Weights of a small multi-label image tagger.
Model: 5.76M parameters, arch vit, activation quick_gelu, num experts 8.
Training: adamw at rate 0.0018, 11800 steps, batches of 128.
Rows from block 3 of a small multi-label image tagger, named by matrix and row number. Rows with one number within an expert belong to one neuron, the router's apart. Each number is 500 + 50 x the weight over its row's rms, rounded and kept within 0 to 999. All counts start at 0. Numbers have three digits each.
Before each expert's rows are labels from the 100 images, of 14976, where the router gives the expert most weight on average: "strongest on" is what is common among them; "place" is the part of the image that holds the peak. Only what is clearly more common there than usual is listed. The data: dashed paths with two dots that lie on the same path or on different ones.
# router: router (model.blocks.3.mlp.router.weight, 8x160), inputs 0-159
# up: expert up (model.blocks.3.mlp.up, 8x160x160), inputs 0-159
# down: expert down (model.blocks.3.mlp.down, 8x160x160, transposed), outputs 0-159

# expert 1
strongest on: many distractors; long paths
place: bottom right
router.1:418505442461593435526476546474402446445535492431497483449497567510476439459475549485469432485486548459420492543533478545484558509494550504467455526568551532461549535500421579527547457439587507480460481535616474402498493589611532504487460465589468469536522571549411519538492542507631539498523437543490509475584549477452473486541478574500426504487488448558595440457443461521467535525434485475508429537546496488549490459528489471450502431573583437512525453488635407542462568592554447
up.0:419556441441390513611453491447534370484444518520541495530447436531515448459408472486529491492456460467527488558570502495477448503541499512553490507464550533507483548585415551526494492381530488400515555469466391517485522509572468513457499471486496509435488474503504474448483599433464606582487538470408489429529528521484526576416499471496411451436544517410494503522492536435434426483501523490547480420533541452460426492408491527581512446487588468568512467503545464549554458548379423
down.0:493412486501464601486458466504400371549424556349395588581524472435572497497446471544514567550465521539509436548563490491505396426476516419502537543596458446570478542454508434503502559429593542500428501440505488512460525562466558458498469439516436471415456452499564472475493494470446483472493446470557530554511500472491531531476514483515455459450472500522545561525480550606573558515445501558607540531528476504541579456484526616536468547422478509486473447531516471494417449526487462
up.1:520490555516459522486544526448444523428506582518546526523555483543532525470525428538484402395458483425488492495453531425471455545422518520576489495562438488589537549504479520453442516577539510496470463511569534458483508556467513512520477490522502426451434460550455549537507629493481450521467462614528433492461549454463613501541441475551485508431458457450480508532601517463549579524530516465534489549458478595481441424534615485518417599539463437564471483547620616418399439499541485
down.1:456479550513511492444499482547496474439466496469441470581521518529508587538527458406512443490483526496460548523526494551461600480584536467542455519471482508505471537540461492534394501505547509504473418492498481440482475520619510577442458585499499460496426527561468513469559477484700532584568502483386521472513496473505544457549505475555461548463542433551456401498503537473373527490478426526591507474526524501511357521519500479477426531484549623442419456574503479419498453469413576
up.2:541519468505382494442553446461505590525482544461520567493617434616539432507420501522495491484524479431458503452408538521464401611487485477476504519500451435579505485499472530507456488518438531471488522500399606559419498471479467481515507527474536444512470555532475508552537490401487484521478447547491495352508514461452505422532362523517506550427512579482405417522550498500554575527547591526489488494561424476497516458442508562467523508512446577434490557461545511362449454469464490
down.2:541541498554500601521452453480477451514454484467505588524496509527499530407439539521594455520398440441522522498552532464505587553516529573511466534494574475547471460453578460527489543478554449536616497418460530533497471532558537430523521565513524597604576530519482508556450515490517477520573618486476475447441489533517521536496395498538411611568477556442505433515453475474551450481493463483613462430429550473563420481622436533516493450524559451538503444430528564477590567481473489
up.3:540533503414514519579470496393515460545513488499488541559459530461548363524421581547601512518496426552478428544543533464404556521510505485467494526540514581578479480432482452498565481480555439448524522452542435529475466602581572450532529566552500487572553489468423506568470546564464520486487565457544491417465531506559505521451491410493485596517457528480602464492508480429488454433418427522590509508484541549612466435520469492490467443488467497583524373472530534493558591541453448
down.3:531545488498520443510556567516615542469556481547470537460526485531474532601543474474590533487496497500411489524461534508481478580498456461464563404465480596501427501452525449538524503567344525408539518453442551395514570559592443546406453445535492484452567452475444488496456389467428587454490479518520501484596526464421470502451474481496529508490570514466425529459612581414522549487508467494511559578539450536539470496427509487457444544430473611525546541473465456443489477492498442

# expert 3
strongest on: many distractors; long paths
place: top centre
router.3:442393546505533424424460415487515494524509449509532457487506552519507489489526548474481446465473565501473529526546457401517430443493485518444416540556576462401601485500549540540484508514528557472515534459534434492520637471410565472522484441526505533535530475517552571493521589559616437528545506476474545620474494516481464497486559539452553431568543447493557493491476491575427527597431455531383461564529559546538519552505520475609451456561554463518438495456461549584531393462531440
up.0:482524526503431543528470487468515595517458462559512570525501458542484517507432498500521460553406461488411478574494564531457548533524502520515523520574482521509435464451479457500600505470502456539568592494477575509498482541468531486515505581474519489553470554494439461526608499540331522423419584460481518494446498495566556414507410447582472565471530563409490452490476513505490457394526532510537553408469465550565473469485386514571592460392428529471476482456515547402479599498439427
down.0:501539472505443459502554504586552565561437450463512522473586483562455488538453416448461429506401524476450484500394522561498431540490544551499496422460511384539581507501520563515400446517395540460516555487446608529494511441474489542450457488515572477508506482526470488497538428491389590587505464501412481484568509482407477403519377530510501487462439552385391543494518522545513494472536576486499572462475458491478489466425543468490484497495517563422480573447418473436467455437462487
up.1:406459532495428472467409455461502505471478373439524518525462489511552501530506533490517489602520422510457505559532529537530511509467533470478420514496495526520491593514504494523477522410512414467509422468455517546500571564483532459515472557570484563561533474527475390568555538599548502562560572423463496518548499553580396564475543479481415455568539539540495490585430522488378416536438449581461511549472558551558501433451403521543488406569547519511439458442527544564533563487591453
down.1:462457509521589545475499560445371506441550521520507454495450541427537541434549499461466504494606537533589503492565421516582496425478481478507490533501479590447459539531468486483546503536580512560439371559575429436511491475476448480486510481536417442460464500463527549432500466530634505461545480508520455554470520446499512630474611524496551500512513391597547493517490497465470534624457457502504477482513516473470503537573509480488492487556520441547534514587643473583517500554604540
up.2:496501520547446570487501516499500629519499442593534517519520459573463498522440473488545460557394460494432508568515560522480516518502499541503522492536510484566469443426490483513579501490473476542559632463461569507486502556458522477534504572493514508559501562467458465564571485544353538411439585467437470465431500471520551434500414463557496569453484578390481483477459519494469455388530561534556548425419463534557426491459407519545557459412420548452488471445496534397483577502433450
down.2:532519437515456439495523487616562586536409475484503520479574436565461462556502407478473463504378519527439510476390538573484455566485515569508472441505469377510551488534484570504412489519382536463516591494462566567520512467454456552462488488484558477505474480514477497501520412485405574587527445528423480507571493469431493436521394513576467467500452559445408528527523502578535482481570572510477568485476449467499479514446553433483479457491462597417528541459409504447498445441445460
up.3:455523478526533526602508456531409449499471512538430533554566513529496444377431508526539465542353500489425432512436555563469498489543529540513522446442518506491481530572539556528464558448474462442568560440501533463563522475643451594569480485488505556523550426509422448520479499497409572500541512504473499480526482545456448328444474530582520559467511564452493491574485574491539495498524557541515558422462511488474458417462557532522405471492408578486497425446504463514481498460482414
down.3:525508524503491474590427477492522470498487534514501415471472487485510493500455483422491487538461480540528563452458487429523435439540459484527453473459435506590447441459437507487430473525499502495434438520496470516479432423484576494505485548462574618442467523481428357477478396461357541589508434460510521478507539495532484385481516530442433482504434626367489559543489530485491409381490476503431522449563531491442542569452456511452474529502585529437500555426420513419520504563502465

# expert 7
strongest on: long paths
place: middle left
router.7:482532485386468469512424519452490402543584506409513458492439530472540436568486521424456559502521465517557534553575490432491555469570514455527425560588498577447488555553526421532420474436497464569519508438564420478489489499498481531553560491462504542479501484535525438572481574561581486498483551508552533546572560504495556477427558496446540487546543455505530461470402533483449520546412379462482491514589519456523550498553509488563527521567610480501549423554487490594588617554588496
up.0:574599507483479602455531441467530522471565465572529590520616462528461508563456550547540535515495454469496485456491539517465436568425473457426572540540551456575454448436514419457579462543504507533583645429486569525540472544499506508532536583517520437546479481489501516503519518490416440426389556463569552469422523519513519465499457445509528586444522569413493484430555477486572524423491584483513540526450439504538501459477467475528454464408414468449526512491433569397429510443498480
down.0:473504548471514499527488481530590516596486484538491657517512447531446508537448548551555526496412462539470463517535570475432540580502547467464524540550539443539486410491531470512525515444431461475524567431532540551515504512559568454526463547469570518543573476556456481504456521488315488464457561450486524442488462578561478492509495425626466548524502569450499503474515494532536448371527582509536555507471471516548459487456488594497486516382509590476522451459425524485512556409363489
up.1:515573490504439551451514452474597555541558464503496574543548401563505478550422508582611520538406421520422480484490614506503497593478488450453506511510532474620483478411560473514529555507478459463557550451464644525498459552502544513515513559518520523564522530501424497546523529528370455444480531433506468432476480507484499431524447457505471554469551586441501470467539536499547495420458565525494579489495457555559495443453435521551482476461433619459521468407446562419478509452493422
down.1:498534487508510500568457544479542515605455432472467642517561475525434477481445535540563517519396442482420419499520573484424569573467488521434484520527564514533493382472570528491537498453459463505570559452435560528522513553559555445511487544484566529551606476494432476538474574545345482484496552465480557468467489537545462453484453472523444567532543563482443548517476569493513456381539573543560586510437498519545460495491461520516501496401516573488493437453488516498544609428408464
up.2:485538515493476553496500434468561497603544441562496502534501428554488380545497509549602517581384472503473476500502567464414555550537482468524554478585524484537490448402523456497492529471494477511514646403471528503526520561518495492554504554545525516553565466464512509544492500531332472446471593424532521438454454498596518434481407443516528531493535554447471520504573547487532521440489535491502537511429440579588533452455452489528493457421407544438530510413448537409485539532482418
down.2:503527531473476521567472465525551492600452474507492618505487473535456489498437529542587472537425439461413455515523568489451587580505562516476501491547531483533524432438531525470535456439466461489507555483474551479537528546588562466497486573535583508535558497513424479495447584523315497468474538457454577454431411534537471442477477435592444554471474549471475529504470538501545457397492586506526544479419511547551422470468442481480502499400509578465454459446444550512499600386409486
up.3:536428587558386452552514501593490504574461555541495485544404503476421428506497452448473479535372502450490499431549571516485552589533500517492559392640478534472528430477462575524512437465514494517472469523512528426460556508487561512549491503502490507525633481449478554447449554514468517530557539467518481508474484559546461454537565411550570440602494480440492536489465597487492545576524480564393458473566471481554491432594546540477499455479513466462436542446526528508535450619471540
down.3:477488438554563491505557477556526486585477506468524531441523541553432583468490409472541427471548491458433552479465561527421579549465424480532449431537461495514542580480448554452467492540448548523442519460523453418527485507538513485481446492560570539361562547368422523462439551581447558465409502481510468465503507425495425448484549545464471498452487517426473554506575452544412560498547490545522435524476477446456521475558516381484506443497537507486465565494574380573471621457463491

# expert 4
strongest on: short paths
place: middle left
router.4:505527527530470439532502502526431416543536447440482469478552611520450451500459607441496416457495537469394506508500526472517472523505524547503387469562483555447503576519506538520468433518468471448455473416516431390481510443562449634471449435482488467440569533527435429528449658450509504589463458534550512581533519524428518433435500565488464489566589464598552488517581526528483477511533468513499494532540479450453543474418588444448440422499519486497473518549613471538501511564491537
up.0:452489409451535531528538551516496506346541445495538533467387503434424504434486590448494502495436545469497499480521542492555590452526529411543508408415475500558587532495499553490509454534447496483468434523523481546519572485474453452378569485463576528513435570479590515532494505494442478509567439518499488528563471472489513485581548455513500582514489463460497479489501496534489528518611486514519458628539466430440493487603529443422547496567533426562459549646443470579497471503598520
down.0:459464397520442553570473502487475539547540559511501543495473427516447563426502512457521444436450552445468518464522550628549485544468453518510430456593552529495523468508509542486582470471571473488446530609528490506496434492407430474437525510452563422448428491459531486628498452539527430555383632477528517492530536473489505500406497536632485449478569474538530490456440489484436462507502496472493430458561534470499491535546542478492555577468545492569445517546538356587497518580554474
up.1:527418397427569463477395495549515443457521494481397430550467491368455430518588499515583493556574491463560526488470486434535612555481483540439469529551397467502435485460487526469438585416560456445495509442489471506485554520528541480443394516485561472564529464451555575571513543589543469492479532482435545512472450522550499531549501521460537469531591507465578460501453444524657521466530539447506535472409538512569536527456563446500426570500502473569429513552502472508473485533500529
down.1:506444504632397486400481561539505560515521576544545524423483545559466552481431523473516432524398518491406519381563512385547473546563453481471495547521564509511509495563540441534481521560533525547529481475469454463554528497446495489512567472529457541541484551450422410571509370495464465581497563513409484496458544468497512551482501482519484568500462509523502613452579576474543440518563446418469532544516486542501486461518538517545475407482484603431565469503436534447491419441507396
up.2:405473434482516527476415493519453513504466579417378457492505530404508498447509474557458591509502522479559513498575507497551507381475533466497458634391438521484446538458409516477573453533555431497534494493385444584545502457403557437425445544545458548548478569480519431480439447473551512486537485537503516545400472515525505507523557503547493451481528509478495475508554473602552437474457429502581438437428461516482428539594471502498460460490545507516484547468390460443521423432491467
down.2:546548400538456506523412482426452534484577527500494412490418510563456463452521516475462561533454503535563532528503541457503475571551577519459529449481480463559496452563367533587532520546381506536508496548464494350539542473519539428414563516557544509439474543448439534542510400492535488447460551399499554485416499564542523493467594548501472540573507533499470503420558579478511528444622439463470399504515479525459485477430520490420468439455548446494530398471489448527510505522451529
up.3:445522465502458424506430497466426436494426488492507463448473522435542373499555540445479489423499441467582488554445424563539523435518504455480436545531434514481536474496500559476437497524499480585473440576493512439478478530502578419552409481498579510425557419544630456488504502511475453437591510497478613473511516516645505556527567496582491527582533453510540548520466381506414463498503513579445466500442528441478591494512527477511473465476551431534468493523442502591575541585475546
down.3:477474467543498471501501557576495506476521554486529492429404576467411556471543405458477528487439485560550532568541447477522498436555618462648645491420483496478551462478431519506494462494559517486402463548533468472595417552447457476439560506456534498432414539445447496443483386538440557390494497524506573516432555495515487499449621462539546475511489447485482497467415493528538535393492543483507492526502506457488439574538478521459530523468480412526541474550428526532477455583478546